config = dict(
    train_examples=97500,
    horizontal_flip=True,
    encoder_activation='silu',
    text_encoder_norm_position='pre',
    text_encoder_bias='all',
    text_encoder_parallel_block=False,
    text_encoder_expert_mlp_ratio=0.25,
    text_encoder_shared_expert=False,
    text_encoder_positions='rope',
    optimizer='adamw',
    batch_size=512,
)
Rows from block 7 of the image encoder of a small contrastive image-text model, named by matrix and row number. Rows with one number belong to one channel. Each number is 200 + 20 x the weight over its row's rms, rounded and kept within 0 to 999. All counts start at 0. After the name is the row's rms in percent of the matrix's.
After each channel's rows are labels from the 100 images, of 14848, where the channel reaches its highest value: "top examples" is what is common among them. Only what is clearly more common there than usual is listed. The data: procedural textures in two colours, tilted and lit.
# convs0: expand pointwise conv (encoder.blocks.7.convs.0.weight, 128x32x1x1), inputs 0-31
# convs1: depthwise 5x5 conv (encoder.blocks.7.convs.1.weight, 128x1x5x5), a 5x5 kernel
# convs2: project pointwise conv (encoder.blocks.7.convs.2.weight, 32x128x1x1, transposed), outputs 0-31

convs0.8,105,226,228,201,207,196,195,201,199,231,240,163,223,180,228,228,200,174,192,195,200,186,193,219,179,179,187,205,219,200,164,222,217
convs1.8,098,218,205,183,204,182,216,220,205,175,174,217,195,224,181,177,226,235,207,169,167,215,198,174,180,197
convs2.8,101,189,200,234,202,223,191,194,160,157,231,214,178,191,215,190,177,196,240,230,217,196,181,191,201,194,225,192,222,215,196,202,187
top examples: rays; green; ground colour: green

convs0.95,099,201,200,199,179,167,216,175,186,195,231,225,201,192,166,188,218,209,164,189,150,185,189,208,184,203,209,214,164,203,197,191,224
convs1.95,091,205,193,226,198,207,198,194,259,191,191,207,189,198,198,187,195,178,257,179,199,211,224,211,205,210
convs2.95,098,179,196,173,194,184,213,190,198,214,206,176,198,215,200,166,214,180,208,179,209,227,167,225,237,219,216,187,212,242,178,226,191
top examples: coarse scale; red; ground colour: red; pattern colour: red

convs0.126,106,208,216,188,197,211,236,186,212,225,217,200,178,199,218,181,199,241,213,239,231,193,201,218,218,196,187,205,232,230,212,167,209
convs1.126,108,220,223,215,191,198,190,196,234,197,212,196,209,206,223,204,214,242,259,220,209,193,206,223,196,194
convs2.126,087,179,218,239,182,190,173,204,186,199,197,196,197,183,173,178,198,179,212,164,183,210,180,214,189,231,209,213,153,193,221,203,176
top examples: teal; dotted

convs0.26,095,189,167,168,187,204,200,205,238,216,169,211,215,182,178,208,161,254,210,210,189,213,206,201,208,219,188,188,214,223,199,211,209
convs1.26,102,224,229,209,205,204,200,227,204,217,227,195,195,156,182,210,179,161,182,208,188,222,217,188,206,230
convs2.26,087,187,251,213,195,206,211,204,233,192,198,169,173,197,223,190,202,203,223,198,224,174,204,239,192,238,175,199,214,196,181,189,193
top examples: blue; black; ground colour: blue; wavy

convs0.100,097,219,224,164,175,194,202,198,206,185,214,192,222,224,229,182,218,231,193,202,212,199,226,241,208,179,223,201,174,181,187,233,194
convs1.100,095,182,189,209,219,221,201,173,176,223,230,216,168,171,209,223,183,194,210,210,205,174,173,191,234,197
convs2.100,099,212,236,210,236,192,217,168,201,219,194,160,192,210,196,191,187,178,202,184,210,156,186,191,210,215,191,235,217,188,207,175,180
top examples: red; cloudy; ground colour: red

convs0.43,097,220,183,205,210,193,169,236,195,237,212,192,198,205,241,229,211,193,179,182,233,203,202,201,173,213,170,210,198,221,206,168,202
convs1.43,091,191,223,172,206,194,215,217,244,195,181,204,174,226,215,216,170,185,168,207,214,203,182,183,190,175
convs2.43,084,204,169,225,187,196,173,227,179,193,215,193,204,204,223,186,189,183,251,202,216,224,194,188,185,199,158,204,180,222,200,168,192
top examples: teal; pattern colour: teal

convs0.107,103,238,200,175,204,218,188,212,192,181,177,212,185,187,222,191,160,199,229,222,220,219,213,200,187,218,166,173,203,183,238,208,191
convs1.107,101,199,198,182,174,229,206,196,224,195,165,181,201,226,231,181,201,174,193,215,221,227,189,178,176,225
convs2.107,084,181,227,176,198,178,198,179,232,212,168,183,202,188,185,165,190,247,198,208,183,225,214,194,180,192,210,215,233,176,195,189,203
top examples: red; ground colour: red; pattern colour: green

convs0.23,098,240,201,215,224,192,189,214,207,182,203,212,200,221,182,220,193,242,210,208,210,153,206,224,219,225,180,186,203,176,216,226,181
convs1.23,096,204,183,172,172,211,168,217,246,210,197,184,229,219,207,168,173,207,189,182,186,201,198,195,194,219
convs2.23,104,241,226,224,201,209,207,198,211,181,204,196,201,205,188,186,204,185,203,181,200,159,194,226,239,188,190,170,171,162,228,186,199
top examples: red; orange; ground colour: red

convs0.81,099,216,205,200,149,190,214,210,192,208,215,231,180,221,209,197,195,192,208,213,239,167,181,204,213,192,187,177,215,234,189,195,239
convs1.81,099,203,173,179,202,229,189,166,200,217,220,212,191,178,179,219,220,226,182,162,195,210,212,228,201,175
convs2.81,112,197,205,198,199,234,216,219,219,204,159,190,218,203,175,186,227,218,189,191,173,199,224,261,186,199,191,231,203,204,194,207,192
top examples: red; cloudy

convs0.45,105,172,190,193,205,190,190,200,209,195,190,189,206,217,189,219,207,173,208,221,200,192,176,197,174,186,218,173,210,268,204,198,243
convs1.45,097,209,229,219,178,189,218,171,188,218,198,203,180,204,207,206,173,223,210,156,222,172,225,175,203,216
convs2.45,103,169,166,194,201,246,209,212,206,218,227,197,182,221,185,182,178,183,176,223,211,192,214,208,187,186,225,235,176,192,210,215,181
top examples: coarse scale; dotted

convs0.2,104,223,197,224,200,166,187,207,156,208,206,165,228,186,206,215,181,199,184,207,173,193,204,225,204,177,188,196,180,221,212,164,227
convs1.2,116,196,203,189,196,176,205,191,202,190,162,214,202,204,173,155,222,204,203,187,157,215,224,188,167,191
convs2.2,116,158,197,175,209,235,202,209,227,182,233,221,188,195,220,203,181,203,213,208,186,205,177,185,211,210,200,219,220,192,186,255,204
top examples: rings; spiral

convs0.119,089,178,204,210,171,199,214,168,200,206,200,224,231,221,204,195,172,231,176,210,194,197,209,184,182,201,198,219,263,197,218,214,194
convs1.119,094,230,181,187,188,234,202,232,186,176,206,212,240,187,183,212,194,180,218,210,227,194,227,212,199,224
convs2.119,078,178,230,216,181,207,248,200,170,204,210,186,205,229,204,188,235,208,197,198,217,203,228,184,213,194,179,227,202,168,225,221,192
top examples: blue; yellow; wavy; ground colour: blue

convs0.121,101,171,164,157,194,222,222,187,230,207,190,181,212,237,206,195,209,199,220,185,217,217,196,238,187,197,186,214,181,180,205,198,219
convs1.121,086,191,203,166,214,193,207,212,173,210,175,224,205,172,193,176,228,223,166,188,190,222,184,182,173,181
convs2.121,081,207,227,226,214,204,207,228,206,202,189,216,157,178,180,205,211,222,194,190,162,192,192,197,181,154,224,216,232,186,209,215,195
top examples: red; ground colour: red; rays

convs0.67,099,232,208,207,204,221,171,219,199,220,203,224,171,216,179,234,179,183,227,190,198,191,164,212,188,184,154,189,207,186,188,190,196
convs1.67,089,194,203,187,175,162,169,222,246,201,213,215,187,216,206,205,186,179,168,184,182,185,219,207,207,221
convs2.67,095,189,207,207,149,216,201,204,232,207,206,216,206,199,199,193,153,192,196,179,220,208,144,184,210,205,218,226,204,190,219,201,209
top examples: coarse scale; white; pattern colour: white

convs0.55,099,203,187,189,197,192,214,210,220,181,194,246,238,213,184,199,194,242,196,190,205,192,194,178,215,209,204,173,240,194,213,202,155
convs1.55,102,208,193,192,197,232,205,212,193,187,245,231,177,179,200,190,227,179,179,190,230,215,169,208,178,206
convs2.55,107,167,233,200,163,235,226,220,201,197,204,193,204,218,218,207,232,215,193,201,242,201,191,195,224,215,225,213,205,183,201,179,227
top examples: rings

convs0.32,103,190,207,202,237,208,202,192,228,203,244,157,207,204,214,205,172,179,185,209,218,204,178,188,206,212,208,199,217,195,151,217,177
convs1.32,095,182,217,212,174,172,206,218,224,210,199,174,218,237,222,197,168,173,203,213,177,181,174,184,188,203
convs2.32,109,206,230,205,179,177,201,179,180,210,224,185,185,197,249,234,206,195,210,178,198,200,183,159,220,183,221,169,186,189,212,191,208
top examples: rings

convs0.18,096,231,198,183,190,168,213,177,208,176,168,215,138,185,189,209,206,219,182,209,222,217,210,217,228,197,211,214,190,210,216,195,197
convs1.18,127,198,185,207,201,214,209,215,216,190,205,172,176,156,164,208,161,190,170,173,203,196,199,188,173,193
convs2.18,081,190,202,211,197,195,219,193,187,252,222,204,236,241,211,143,188,181,209,186,217,195,205,212,191,203,204,229,212,190,199,199,205
top examples: blue; rings

convs0.1,101,212,161,238,170,183,225,197,182,207,177,218,202,189,179,211,198,189,213,201,192,191,171,201,228,208,212,252,202,218,186,186,186
convs1.1,113,248,245,227,212,214,225,197,223,181,207,212,227,201,188,188,190,219,194,213,199,216,219,212,217,195
convs2.1,067,173,234,177,184,195,232,169,199,218,185,184,215,195,222,203,197,182,210,170,213,167,226,232,197,173,186,186,207,216,223,218,200
top examples: blue; pattern colour: blue; orange; ground colour: blue

convs0.62,100,213,179,198,195,178,204,187,204,198,203,247,205,188,206,199,193,245,215,241,243,191,200,222,200,186,169,198,212,209,233,216,207
convs1.62,089,227,186,177,188,207,213,207,168,163,204,216,219,203,191,194,166,198,240,239,197,181,182,200,207,199
convs2.62,126,201,204,233,164,193,197,195,181,197,231,184,214,185,235,186,214,210,231,224,205,154,201,212,196,215,178,201,211,165,217,205,180
top examples: seen at a slant

convs0.70,101,155,222,189,185,217,215,204,223,229,217,203,192,199,213,199,183,217,152,189,186,197,175,180,183,200,249,189,205,213,202,211,210
convs1.70,105,193,175,215,207,204,194,215,246,217,170,206,184,180,222,160,176,218,212,219,181,194,179,199,213,217
convs2.70,086,213,172,164,195,209,212,213,202,199,211,220,234,188,209,197,224,187,253,205,212,191,196,189,195,211,182,175,171,179,220,175,171
top examples: rings

convs0.19,101,190,218,231,219,194,172,224,208,171,189,238,148,193,213,213,198,184,213,209,205,197,228,211,216,199,189,181,179,174,224,183,203
convs1.19,103,203,215,222,167,191,178,192,220,197,181,184,167,229,172,203,235,211,231,218,206,207,195,204,175,178
convs2.19,097,188,211,213,171,217,217,229,223,204,223,160,208,204,173,213,207,185,189,174,191,206,177,209,184,206,221,230,201,213,177,199,247
top examples: coarse scale; white; ground colour: white

convs0.123,107,211,193,203,206,215,208,220,247,147,196,197,200,192,208,198,182,186,207,169,176,179,235,190,190,222,199,208,191,220,186,213,164
convs1.123,108,199,198,197,214,202,215,211,234,200,188,201,206,280,214,185,192,214,196,218,202,187,192,196,211,183
convs2.123,086,173,220,210,175,222,180,203,195,193,157,197,190,216,199,179,214,215,206,153,190,178,207,244,217,188,199,216,189,177,204,176,212
top examples: blue; veined; ground colour: blue

convs0.54,089,192,201,221,193,226,217,226,178,195,211,200,202,162,222,180,214,182,169,199,246,186,190,198,180,182,171,188,189,174,208,234,198
convs1.54,124,208,186,209,200,210,211,208,180,197,197,210,206,179,212,198,194,185,168,191,161,173,195,161,183,147
convs2.54,089,193,195,204,189,190,222,185,231,205,211,188,193,231,233,207,184,231,218,208,200,201,172,198,225,173,216,206,192,177,173,156,166
top examples: rays

convs0.88,099,208,223,180,181,222,202,191,190,223,198,141,193,208,197,211,179,200,207,166,214,192,188,180,190,232,219,197,197,233,212,234,187
convs1.88,092,200,223,218,212,195,197,173,203,184,217,206,186,251,213,190,191,182,200,213,177,154,188,176,209,177
convs2.88,101,166,175,190,165,171,208,204,191,222,206,223,212,206,194,216,170,180,194,219,212,212,179,172,181,192,231,162,203,185,204,222,218
top examples: rings; spiral

convs0.38,093,201,199,173,182,182,187,157,187,187,245,192,178,221,193,204,189,201,199,188,185,169,167,175,188,226,201,238,186,192,185,189,197
convs1.38,107,195,208,227,206,228,195,224,232,253,187,182,199,222,219,225,214,189,229,211,218,190,194,193,204,215
convs2.38,077,198,181,185,211,174,206,140,182,222,198,205,213,224,187,194,158,187,214,177,213,220,197,205,189,229,208,215,217,190,172,186,191
top examples: blue; pattern colour: blue; rings

convs0.98,100,205,174,205,219,197,188,209,220,203,185,215,225,210,179,208,175,203,171,212,168,179,240,190,164,197,176,208,180,196,199,236,170
convs1.98,096,218,239,198,225,216,213,220,222,194,183,215,202,197,206,179,162,166,162,185,195,183,187,182,211,199
convs2.98,109,224,206,200,209,189,182,186,184,207,196,209,202,167,161,212,189,182,197,210,230,222,181,179,184,176,202,193,161,202,237,175,234
top examples: seen at a slant

convs0.124,097,178,199,225,209,173,181,186,194,194,169,201,172,175,195,220,190,183,199,223,195,219,208,167,176,211,192,201,186,264,201,204,192
convs1.124,111,201,211,210,170,183,221,194,207,222,194,208,242,238,243,229,194,189,214,218,207,180,213,211,201,193
convs2.124,072,201,206,179,174,207,199,200,240,197,186,224,249,197,221,197,215,201,209,204,199,206,218,250,182,200,176,219,185,205,226,212,171
top examples: teal; ground colour: teal; ground colour: blue